From a checkpoint of a small image embedding model: width 192.
Rows from block 3 of a small image embedding model, named by matrix and row number. Rows with one number belong to one neuron. Each number is 128 + 24 x the weight over its row's rms, rounded and kept within 0 to 255. All counts start at 0. Numbers have three digits each.
Before each neuron's rows are labels from the 100 images, of 14976, where the neuron reaches its highest value: "responds to" is what is common among them; "place" is the part of the image that holds the peak. Only what is clearly more common there than usual is listed. The data: gratings and oriented noise at many angles and scales. In brackets: how many of the 100.
# fc1: MLP up (model.blocks.3.mlp.fc1.weight, 768x192), inputs 96-191
# fc2: MLP down (model.blocks.3.mlp.fc2.weight, 192x768, transposed), outputs 96-191

responds to: sawtooth grating (97); very coarse (46); stripes at 60 degrees (32)
place: centre (38)
fc1.443:129159150085110163111143120150092133109130149129142103130140127169165105096140116159147155166166104133126172112163141131083129105109150094197114134178112150118137174106076125158093129129153138113111168144111125161155096142108126114155112156101090095118130143137092145132113169105123100121
fc2.443:127130122073157075112119136107126170155146098122094142134139100117174090128128144100083127126097130105120127144113159160120184145145128158129083152123153134096152145111146142140116065122136113155117111096122116134139137107088176108136132132148133114137095167131152117113139113126141136127

responds to: windowed patch (100); very fine (62)
place: middle right (28)
fc1.206:120127142097065137119114116168103117119112165109143137114114133114142138105171137107169137125126099139137118094160103101119107077079108090122165137149128116177134126137085114145140138170125134117069158147146094094135109152123090155162111149136111143114148107135141111148128095173113124111
fc2.206:121122096104139138107119126129144123143140176103098162133127110183201043157092112146095159121124137094119119126121117152105072167148137136163121146149074136127121159136140130166148142137170085130178132116110168147144126129126110106107135099091183098154098153112142114129178181145135118096

responds to: windowed patch (79); very fine (75); noisy (62)
place: centre (66)
fc1.605:082161180115053127153107095149120140107150142113153100118114130130152117115142154163133167144106130102095130113172115109095114103083093097152175124128121158142111133134118087130099140125162151156101152180134124120125138131109112148165097154129172127117169119176133140139131107166128100094
fc2.605:103106103080159086101111141111137162163136126105098157136132097137164008179143107129107144125114127093123122133106131140115154151143154131137115164118108115106148139099129142139145092128151091118152095126133123133143141129122158119123120140153128133157126152111136132097140114141138128123

responds to: noisy (66); sawtooth grating (48); windowed patch (47); angle: stripes at 45 degrees (33)
place: centre (35)
fc1.667:063162171118094142154092128147130132095138148133130084113118140137135119110136154177144176155125115101099132108168118118089118109102095101146163128145116148124139147119113111133109136142153172156102143177140141122120095124103098143166102173122153146116153119178131167125128115159129104100
fc2.667:119112095088141085101107133101142143158135122127115150130135094142188000143138120146095152139111129116121133124121129131106126133111146132128113140137103121108145128115135114146136106111125112128151087136153137114146133122120147122132131117169146127138134128107142106128129119156134141130

responds to: sawtooth grating (98); stripes at 45 degrees (28); stripes at 60 degrees (26)
place: centre (37)
fc1.203:106166156096068160112139106155096140100129159138134112126138123162155109108133121163138172167143128142111156116176129115071145111109149090180131125153101170123126157112088106157088116127149161126094144152121138142159112140107129127161128142099118074101149157152110138121121155134138088111
fc2.203:103132101095158076117131136110121151170141099126104136135140095124130104134116119099087150128087126090116118142106147143103177155147135150137068162127128126085162148109133127135121077098140111147137107092104122136147139116105171081112143114159130125161115161131149118131117127124164145126

responds to: dashes (83); very fine (50)
place: centre (46)
fc1.312:096141117119172098125128148104169096093136135114131171121087168119103130087145147182130077063092129151147133129137118126094148159169137118159086125115094136164172141158102157119104120090148132113164132127148115105158158114149094113134149099085146138122147101128164132145121129169141138136
fc2.312:122128155112178125116103106136117130111101146109067093167144098128110145114128160125120119148128127135140108115184151173098069138077106118164156100111139122119109172132139101114123118153158140127126116137133127113122147106167088111117141141167118146100157095113179122155124148127122119158

responds to: windowed patch (68)
place: centre (82)
fc1.641:124166157118119131134097104186105133102103126140161112147103139097126134104135149148145093107112154082128106116114108127140114125150091084090185167122137125105118128110145070144118117133143162157100121120122110117149154096099114130111113163146153123117101101135104198104136164114130131084
fc2.641:115183090115092138121170088113130150150143121120114124124133133099082100110161140176157111100137079149097112110101117073161153106117103105121102076094106116090146142135119075112130137099137135105138131141136115127144150100091133150111132101130057179132172127137195148108085083131139101182

responds to: low contrast (100); sawtooth grating (74)
place: top right (31)
fc1.231:126081128154099126191100114096113110090157162128126099125135199090125134109126116135195110105131142154122124106106096177138109097102121148103164109102132125112139126145150136098126136122138131109127134135164121097096124177153128148124156119130114129159176095109128137141137116137079154136
fc2.231:132183140135112090115145146141114108173098153165130160097095084135097150144136145134088132136098109125115116138119109123132101151162127142121072145140097098125149129167137121136128158150129129150107114122083112124119116064103110137103138134128136161128103097125150097105181114152162120147

responds to: very fine (79); sawtooth grating (67); stripes at 75 degrees (27)
place: centre (32)
fc1.328:150112112144154108137148150104122131163122139109131137151107112087136135111172137135157136106116141183160091116122145113131108075087142132074091115106109121104171107147166082122153108132114098121108130157152114133110149127155097163108165145113108151140155121119143115124115103157125158143
fc2.328:136167117124130130115123125137128120105103138134141116120153140157048255110115117122140137134121136122149134139120146152120136163114146107152118129149139114135154149131144123121120124123152141101134135108120136120132107117123137071114115109138119134145128129125141142130104113147134107125

responds to: dashes (48)
place: centre (59)
fc1.576:117127116090118145157150175136105126118113119132109137122140168103150144105108112131171132137100125083100137140139097128101098085149138139081178134135135166115134158104151104146138166120109168175136115156129112142099119085071145144156081149141127114187108128111127177132124127114162154118
fc2.576:119129158123125141123161183103139144138134125153161132109158125098136113132209096134103115071141125140162138043149103096167144107116152135126121153134089139131128156167147086121127123107126111108120092139142120135161144136158172131104144156118088172093108149120136101110138113149140119140

responds to: noisy (76)
place: centre (69)
fc1.61:092135140130159136139128153134153118137151100101121135127088201150113130112100142131112125109171123138137161113160131087100090119171113149165103123110118132136122098114079115099113155162177103127117116130120140095144094145161089099124117166135127140135154105146145088161128130085139125159
fc2.61:142166153089149157153153058131140113107125144120097112123092129106133119143079109125126142147123128124082116147132136097116122166092144185156154150138137090137096126113143151142129088147089138175143135129116108113098120150140120141115101166187143160140135134099131119156112163151107143128

responds to: sawtooth grating (82)
place: centre (39)
fc1.749:112147122096101152114110117140122149079137142128143114137135142149176091120140139153136171144140135149131126125164144121093137115087137083166147119138112179145116170103107071164088096140148179127123130142130143167139145116116151139145113138096155067128137146168107140115121145133127068123
fc2.749:133132131085160078124121118101123181167145094125112127149151099118094083145106145106097121119093132095111133144115161156120202142140125146144085153122156149096157130101137150137113059109160089147148121098126105160143138138106159100124130132133144114141138179099152125113120125129139127122

responds to: dashes (90); medium (40)
place: centre (39)
fc1.213:106158129126159111133147122098098142120172121058101111150101123128108154099129133163137141137141143140127123114137149122125125100107148100128110129119113140121160147111114085127158099162139080096132151158171095164150158133151088120111149114120108135134118141100134128131109124124099143113
fc2.213:164141126087124129082151120133135195125134117136124150122114113126091185110136108126126148126136162126121120158129169142129175117113139107127111081132181119120132142113137113142112054112133131132108128143133130165154146123131152109134124130127127134113093156142124112110133127124122100138

responds to: low contrast (100); windowed patch (73); very fine (48)
place: centre (45)
fc1.358:155053113121111152125112105124133118083142176130168125109130182097156109096159163089188135106147145139134110119127121125121112093091112092123185102105148113161096138121139095109122113142138140112115147129156111130121151146122135151147134138121114132105169100150126133137142102127111124135
fc2.358:126101129098171150118140128137133105131129170108111159150126110174183010150101120142130101105128139124142127136109125128171069169159135144129118124130100126124127118125133165133157159140120093107169134116098128146135121114140112125083113101101128134151114155102104135112131160149112145126

responds to: windowed patch (92); stripes at 45 degrees (29)
place: centre (90)
fc1.715:120139132125096133142084105152113107136146088100108096123121133099112121081105112106117117127143111070092124134106124101143116119137075101123179132106113163090111155123160125143138138128137134194109089153096114122112088090116147148148119099112116129107089116131109182089128161081150143132
fc2.715:142145107125110092129166164111113143144137114152145139113129150108089141139160075142138118096127103159099151125133103097134116125081138160106093139134113122120095129122120067121085126127160119115102112130145109112105166161162139118083102138128114120134169123141140110057069094128147126119

responds to: coloured (77); low contrast (74); dashes (41)
place: centre (34)
fc1.433:137097111129116117153116087112138128141135135107147152130162123106109143169155097108156108106133122120118116133111129123141122121138130100137110157078111123113146152143137129129173154119160101129157107125145107127082142188127084082130109119126122120097150111090123181142114132105078158122
fc2.433:151146109111131150091170148158140134140093105162121146102097111149104255142132132124106129140123104120146152129123128143136174142131147141140134133140127090125116132120125122159101125108119145135121111126085129143147100090132161106113107112131119137128080140159131097133101125140174099128

responds to: coloured (99); low contrast (77); windowed patch (75)
place: centre (64)
fc1.391:144101137156106177161129129124144098109104152176171128110120157096168081101133126099164129114113135129146098154123113126129103138134096108128155104079144132115085128166158115120108119122126154145121140138127133144092124145120158156142128144092136122114145103154124131134146138115123110166
fc2.391:139090138105168150106159122138129126130142114106147143147124127127158000136131125119133093101129138145157124145117161105162115134113146126114119105106141131144116113111125135130146117120113107114137135128135100142132149134150138119121115111126120145131125159113146121130117120140113160132

responds to: noisy (90); windowed patch (37)
place: centre (54)
fc1.98:082178140085096141158122170135076140110123125109118104139131147120130161124162111129154187111112104100110103119104148131115100082163130140087191113099130124101130117109140137135098165169121119155116113147127133126107108116093163051143131106126140105128133122151102184141133142086117117116
fc2.98:173094095123134082103152130124133114177095116138122147156135121114120055142163070132092121117136100154086121096104110079110155112115130146104149100139115124112118161122127088093110116117096108103129137171128136148135149151132130102115160146114081156125112100110147125121122125131128150126

responds to: coloured (97); low contrast (74); dashes (56)
place: centre (49)
fc1.612:127090118136105114181119092122172127164119137094140152129146139110122148156155109118151110104129138123134141149117113107169118117130114125116105137080114132116149156155132130119164163142149111132137126132154107127079158199131091082120131112118141117114132115098118173151121123114068159113
fc2.612:142150110120132152096150143152136127148098111143121130108101091148077255164122125146112146139113116118148129122142126137107172140133152132125126127140124097130112138143112118150100119093124157134130140118080111154144130090145147114122109128118121137145089151149132105137080150156170107123

responds to: very fine (67); windowed patch (51); sawtooth grating (48)
place: centre (70)
fc1.488:098158162103076145115123119154117139114148154110169132134120124157151102126139128173135169152144113100120123136168144098064106101119152070153148125144112162145111149112111092156098133127165154135090151158119133139151131127119136139148141165122175116105145133174140128119121137155140078082
fc2.488:113134117100167085124130122110108151165143087106097111150133077119139049144138145144092136129128118080112126160102167129103163134135137141132079180133137118108173145104145114130148084108146094126140111118151121154135159121106159113101155109171138142154092155101145120123107123141140164119

responds to: low contrast (100); noisy (74); very fine (57); sawtooth grating (47)
place: centre (74)
fc1.386:162105132115068142137135127126139129134157152095196167121144147117151112125136153151154129108147141120132110128126163103092098090090131066092149128093126144159110132145125092138140138161127138134122157153146106134101166137110097155129123125129172131119140116137128199135129135134106149113
fc2.386:129140112099156125114127131162146150146114145135096141132131101155189075126116099169108120130128134073116113132087126170177103152160134167140101133140107139123165127107180136133132137151157055120183155144107136146113140115145074103065122116117125118161116123098118149113158127145112120119

responds to: noisy (86); low contrast (69); very fine (57); windowed patch (56)
place: centre (35)
fc1.546:091162162109072141140101135135120139130154142108125078111131136128142114113145158179125178135132117112107129118182117110095113091084114098144163115147125139119135133131121110139090145139139138151080127189146123120124124118104107152170090204134165123121151113167127133139119117151139112080
fc2.546:103115105092131108111111136098147157155153137096105164136151099121187022162139103149107143131108128107126124115109120128102143127144138135121119152110101126111121146104135124139131098123123078102161088133161157122137122129156140124105134122153135152135119150118146116119153124153132137114

responds to: coloured (100)
place: centre (39)
fc1.413:138121141141118111172136080157153128176123121123127139145145122100116151169142090095133103102103127135121137156118145157166121128124087135140107140109111123131133145133118124123157156115143074156133144128106083129114134216152093086130129143121149116126116133094121143154104141106099151139
fc2.413:150115080108165170088155113125141153109135085149129154138114117149090255141131153132110130111117144140141125146136141127120185135144150113143143119109148139122112133089099110155116095089116145111145132105124135152135129100123186141131122116135127114115134168147156116159080131117134123145

responds to: coloured (100); filtered noise (51); windowed patch (37)
place: centre (43)
fc1.706:152139170150106151162139130153135108124085141174161139120119124110182084102131099129161120124110132135159125155124103125130103154162081118133137108120132114107095142152158122133099136126112141148117140147090150134105099155122139142127125145080132114119116122153100126149135151094119106163
fc2.706:140092130107162148115179101127121146108137095133149142171108119133163000112135140116126090110134156136145133160127157116131152134095154110128136103097139138136114134107130105134132108116113114113131143136150104141133160132123161116131129117095119105121132160128156106150112117138107140149

responds to: windowed patch (63); stripes at 45 degrees (47); very fine (41)
place: centre (41)
fc1.264:126142139120119128139113144186130150093111129146120118098110136115113149086138113132115137119074107136158121131130108072152146132149124093124168143107154139118169165086166094167122146107127151135107143153151107152055112090074110127138083130141127123131082149155109181163126117083136152094
fc2.264:163123141109161120123122130134102137132142121146116131107128077103162097153154092128115115109138103109118110106121113125129146082124150124127107120131106107128091118122129065081137129108125123122167110161106100135152135147121149142085148120102117136145126111123138155118112119121157139163

responds to: coloured (100)
place: centre (60)
fc1.689:127138145139118138138085102120091129141123121140160094121125132124138146111130160117145089087149127046148122108145101060158149117170105082107151135100111131104116117136154142104130114141110156145117102139104120145099116093118108133129092131108124131122134091144112193107099136115147134117
fc2.689:110140111113145134100172078104112154096113113130112100148121120106081130145161089109186132119119087142098113103151113152105122158139126152127137122146110128099124149127126092119113147114130160126127133156147137120137193163161133127133138143159044177156128102173157128135114086140136144166

responds to: stripes at 135 degrees (44); dashes (41); stripes at 120 degrees (36)
place: centre (37)
fc1.666:089103099109139136125129121058113125103145129101113131143158136142117143075113131123142138113145130103119136129144097130135137131151157131139100134089105129093153145132127135136160116127138118067142149137199145132124112157148119096129117125123064117071152130107117142164107115111106152138
fc2.666:121114105117117142090147114142151166134114093138132149113105128157069255148139145111098146133107125104125133127130134108137193132131122130145136121126155134118101139115121133143087077081136159165121098128111119151124149111110167106154124130116151109153115157149121128124099125110151096119

responds to: dashes (76)
place: centre (47)
fc1.269:138064113144130117148126106100127147156172105104136149132163129112108143155120105120120111108120163106137103149104143145137130129159123121088114145058116134105149135130157144118157148107144098117136123105157120128085152178144137115095138102142166116137160133113152155120120134113094177127
fc2.269:132151139155116134125135126137142143116100128143121133130110112141068255129128138141100138134137117131123116123143129128123167120126122136133130131128127148120128125155121134145106141106123154159099117141115134132117115095125139149145115138096121125129123141163117118146097129140158109120

responds to: noisy (76); windowed patch (61); very fine (56)
place: centre (35)
fc1.656:087154171113059138154094118153132159130129136118150101119120134139148108109142151177129189151135115102109129093172137114083117090104098093150160121137117144124124140120114101140107151148152151154100151169135117126121122138090102147146105180136169121105144115165119159134133110146136103094
fc2.656:109122103100124084119127130108149173158142129104096160136157099131204000153114125143087151126112131108098129133112135126120130143130152135136096152134111122125136128104139127128138096125131101127154099131133136128151144129135150128112128125142134124143133145111143124116146117172123140133

responds to: sawtooth grating (71); stripes at 105 degrees (26)
place: centre (39)
fc1.464:103134231077119138157126123108107179116103122107099095130087171116089118131146087149143138120118141112130137110093133100150118093139102100134128114103120129115130144121148112135138135120109127127123083149117123087111128148159122111089077135137065152118088116124131145106128160096138139103
fc2.464:149154100099121078112155154122140110160119139133145140140145095102138108129160122122126096131156130157093115111154118073121144104102137126124102082132119133099087116143150100116120109117119100088137135136154131162115156181137122134143114124128128145149120133095097117136123098161133161158

responds to: dashes (89); stripes at 150 degrees (27); stripes at 120 degrees (25)
place: centre (36)
fc1.247:123118108107159124139133123094123128118149120094100105157138140125124131072115135122165131118140126144133140137138111146147134095108157143143089101130115129110156180116104105142161091137149091072153162170177144145143113194168094099113107118114068110099116135095090130172114126098092146144
fc2.247:141136136119135102091149129130138177131120096127122143140110126146091236155142145137092151137112152093102118141124151127131193144150142121143110122131172139105118144120132116153100066087139137153116118123110128163139141112114160118127148120107153133123103164134121136112113126133146088122

responds to: dashes (56); stripes at 135 degrees (35); stripes at 150 degrees (31)
place: centre (38)
fc1.43:118146166127117117160108085108117135129151140090118097142150119119097162129117109141138129144133130137092153108129144129122136115127127113154107149112101168098137147134106116133166115125145093126149171151162104134135148199132093111120136111119114089107130123093098151152101147104098147136
fc2.43:162115098103142177070146141142146162125126108132132157120118130114146187138114164107134157121138138131135139133127145138141184134126160144132131072125160115124111138123121112148109054094128161118127118128120106165147131109139181121138099119118121120125092165167106123122118123093124090121

responds to: windowed patch (88); coloured (77)
place: centre (37)
fc1.587:109142164110068147137126140173110111121119180120156122149128129113144113112128102145138142159137141139146156102188106109092081107092143098165140129158103130150113146157084133126112156135118150145113129170105119106143119137123081125178116153107133113130134116141099135123122144144127108108
fc2.587:121138117064154097100145124105128137164142110134117138123134137124111162161128127097095126142128121080115139145121151135101170129161148155162079156112148092073124179103134123142112097114129112158132100091125129145139176141079167121128151121178130125157134160096155116122070123111149147128

responds to: sawtooth grating (51); windowed patch (46); stripes at 120 degrees (25)
place: centre (67)
fc1.348:123137121089120157093144112128142146087136141135158123125123132163178080095124136144139164152147142127142126128147148120094132114117149086168136103145136147140092174106107089174093086153140165111128164145141175169148141109112141133140122148105143094112130139150129129116128140123120065129
fc2.348:141108126097165088114132118103119185151158096112135139163157105119140011130121145123115124105110156107119123154108179128122171135124141125122086134107166144117159135097140134146140057125144089125142127123152098149140156123114159122115127125147141121130146167109149137107142114149127147137

responds to: coloured (96); low contrast (83); square grating (36)
place: centre (58)
fc1.69:126075109133106123151132085081116142128179113127132128121164145111093149135124115123146094122115157135117110137110125151134143142138131120117136143066136138109127142132146135122155126089140118106134137103176123133093145182150139105113138111151148116124183114097149150148132133133088174141
fc2.69:123156136154124122127127137148139145136089129155127120117097117131089255127140144140108159138127096136116121118130116109122152124133121138130118148143114147103154123147136134139086136117129156166108118137089132127098105086129122141131119135094106111122106126158107125146131129127160094126

responds to: noisy (89); low contrast (87); windowed patch (86); very fine (56)
place: centre (54)
fc1.728:110151152108072144127107132129130152130142164101156140122111133115151090116139115149141164160134123130106121109190125120059079053085122070131143119135120136135122132123109079146109151150144144173102111170145138127144138149101104143152135188129152132094166122168134128115121121141142093104
fc2.728:101132129056162081099142127122145126151144122106105142125134095143134031188120090143115115114103119065104136131113155137113128172152118140151116160132117116108135144102170173126132098116144092127145091105123141152137145108116129128125139145162137139182142163078136152107123127146140142124

responds to: low contrast (99); very fine (74); windowed patch (59); kind: sawtooth grating (41)
place: centre (83)
fc1.731:106082133135114140184097101096136140083177163102138077121155178117126124105097109137170140110132140153115104098121116176133121098094121144118160114101139149112130151157138130105114111104164142118129149147167119144101132182142135151132149114138132106157190114143122139150130121139097123112
fc2.731:138155124123104108079122158168134107173089168142113153092110087146112127154134132113110170138106089113115106120116099129142093149152113145136084168170055101140146141186126148132134150136137127153128104113082121128121098093096108104097130124130114152146094091134118107127151102126159102118

responds to: windowed patch (67)
place: centre (69)
fc1.226:112157097120123145121113154144127126137116117141095115134102166103152142110137101166093172150080113122164150118134105100144110127159090142128212164100119146082111134111141055142128140152148101150097154135122156116043113094064124156114111133117114118083122136163150169119147152152122142130
fc2.226:140154162098130123121152163115126120128149126141130149098115108117123129146167090160144147118115092155119117127123077098135144111095135130118063120144124132090114128107151072098139107132142094093141088142126091104145114135137168126078129120130117160170151107147076148093100075094141140149

responds to: noisy (86); windowed patch (40)
place: centre (67)
fc1.130:071150144097077108169139144136111148116136106102102076150121177099124152090121088160118146120089124089127122108156112129133110103170097126128173127124127151115141119130160129133100139123119145169154096172142168122096114131091136105102114127160128110141134123151149181121124142081107110095
fc2.130:132143081108157107128142116144122144127135104138127130136154081114127086149162085125125101128133115149140136096148100065149128081079148125137097109145118084116127135161157091112107108129125093106160140146124111161112158165142137138107145123114130145136156124092115107101117086152130147119

responds to: low contrast (99); windowed patch (75)
place: centre (62)
fc1.125:140104113165127163141137120129148107090128160159177148127127151100165079115153142099144146120126163135139114145141110113127110135120103093145169097087148140142092119153154084108115115133104163131125103150135153129121141127107161138173105164098151118093156095169119113113146125090132101144
fc2.125:128097130111174139108141117108129126123148111108122150163134129136129000139139125115142096105128142132147118132124150117155130148112148123126123120119138137134134122108111130129144104123122097110155131114144098145138147122154141114124116109131113133134126161113143130121100123157114159130

responds to: stripes at 135 degrees (45); dashes (45); square grating (44)
place: centre (34)
fc1.591:140105121112127112155144090113135159159147124110113142144135145122104155137116077117137116100124133120100127150118130160154138117136132126148103145093107142099139142134116131140153121103160079113132166117146106150129125229161120084105147117122118093101142134093118154169100137119103141139
fc2.591:141114088104137173084140128136133172106142095117127141131123127147105237126124153126109152126124126128126126136140147127116209136127149122145147121122141147114097138127089121161098051069149158135136128129142130173136133113111177128155122124108126091130122162153124124140098136120142102091

responds to: square grating (56); very fine (46); dashes (44)
place: centre (46)
fc1.138:148118126119133111136128148109113140142170132051133121149118148137089162137134119113141141131188118147136116109112153096092117104117134101101109156139098144145147121138141136126161123148156104121129152121146079152130185120127095130114149118129128140153139135123141155113095125160157129082
fc2.138:143115117068181136069131131107095135136140093128135135106119111111109181080143134087131143112127120133141123148126145160106168103108145121160115105123169082113144129090127108137110086111116142108108131114148131153154134132117163111129141138184106129101095147121144116122090092096126133148

responds to: sawtooth grating (100); very coarse (56)
place: centre (35)
fc1.73:112139128105096141110105109151115158099129155106134090145133139154171101115138153151146174162160105136111149088186146110098143116094148087176146145152113169140149183108087080161094113143150143107143145136135134157154143130102112108138102119109138057124131156131105140134115143106115077097
fc2.73:155122124080156092107131123111134174150132104132098150127153092107120128146118132079105126120102127112124134148101173194117176143148122150140075123131170128100143129110136146141106058100145100157146127096102100151146137128104174104135124148146117124136115162114148139104136128118151115135

responds to: coloured (100); windowed patch (39)
place: centre (33)
fc1.122:155134196105111156123168146152081123145093133151141118137118101156137138098113078152146129148122103123151144139143114120111139115178101105150092157165121113102110137130092196149126137123114122126089184121099149141115053169123122138110170130121077123102125120135119121168118151133122131155
fc2.122:142137145091121140101139107154124160093132146155123117144116140138218103104114138133131112151102162154142167110135126139111147167100127112138154111142134173160096171087119111153118092175121160109158164119133155116158118122095168138106148087119114090152125147116167092133131121144091106162

responds to: very fine (82); noisy (70); square grating (51); angle: stripes at 60 degrees (36)
place: centre (45)
fc1.669:126128159136160130142161154123107135122148124059115092151116153131110136084106113148126188133158142134142102133146165117115107069114118111093104126132111147117147113147135114115141109128146100125088166146150094176144161128136112158100161135134115143131136144150121113134111125149178121097
fc2.669:131160140083146115090132132137104150136110111118130126092111103135054191078152094144117153140129134118119107141132159136084158096122153103133107136156171090150140143114146131146130081123119117103096142125130150147145119141135128129122150138198124153107090129116146129132136117117159122122

responds to: sawtooth grating (56); stripes at 45 degrees (34)
place: centre (53)
fc1.604:119168196124098162141141103136124150085145124114147071147131107172150117156140137178122159165137136164124156110171150092075142134117121071162145133140087188140105134117082117152094145121145135132108164124119119127147129107097158160156107159111156097112161156175123128116115159166137091114
fc2.604:137144086086165114103113150108119142169120092143113137120124116120081133145120134090102170128130107111103127139115177146134187149159138153145090185147151107104169136120124116123133079109173104139121095105125091140150128134117179068103115103177117152153090147112129114125091107112155127106

responds to: noisy (94); low contrast (80); windowed patch (63); very fine (51)
place: top right (26)
fc1.279:063139145112109142161096152137109117123115105099135128096116139147138118124142085138161101164141077115089103129135146119125146103140099097141153124139118099102127122117128161123152106114151101118140098143099123144132140069057115147151102113133128130126160135163109162093108135108145128091
fc2.279:159136161122082122124165152117132170151141125111145144096143104134159097092145076111126137094138143179142154110135137134119090124121141132149127085104104114127097132136125130181130142122079096096158094144143147143137143187101146148124119133137107138106121139166111106120174144117097171093

responds to: noisy (81); very fine (66); stripes at 60 degrees (48); kind: dashes (40)
place: centre (44)
fc1.168:119153180147137114167186124126100139124156124078112090136107141116116135108113103188114163146129164152132121149140155131125122088122121115088106130125127155115156118139172089110121109123126096135095173143131099172149152133138117148081162141122126126131131134138119103130125148128164116123
fc2.168:126146121100132131098135133145110169134111125105146136132094135133035214094148111134124160123133144108125136147135177122114145102118133084128106103148165114151129133128141139132131071116155121122119145138144139146172125140150131122116128122153124157127100148135119145106132116120133108125

responds to: very fine (78); noisy (77); windowed patch (60); angle: stripes at 60 degrees (37)
place: centre (78)
fc1.642:119151169145137116170172123144111144124148124096115101142088143114116135103113091196122148150131155127128118136151156138107128070106120107100110124126125164125138123135156106115116114113145118137086179158135116165153157125140132152084166138119141118146139144152126088133125148141163105111
fc2.642:136162131067129098087135132133119167142135131087121135117104104135066114131137096134109163142122149091122119139133168132085139123143130082136097135162157102145132151113141134140120071137122094127127125132138147149175138121143132139103158133166130150132090133121137145115143114132149128117

responds to: low contrast (99); coloured (77); sawtooth grating (65); very fine (64)
place: centre (66)
fc1.176:126082112129102118151108088083122151107191133107115126104166157101105141122117108132171109120140142140108110114120122174121144124108143124130137119080139136100140147136141133119129124104160128105137134105184114134103150177146135109122141107150133102124194104115148156129145132131088151135
fc2.176:118171140132106103123132136158139126152086135162106113092097130143117201135128152147103158147115083148107116112131107128134132149159116175130112167155108129101167128153138138136103134126139137155121112128086129128093095074115109130114125138103089116127108111140108122141139121124145090125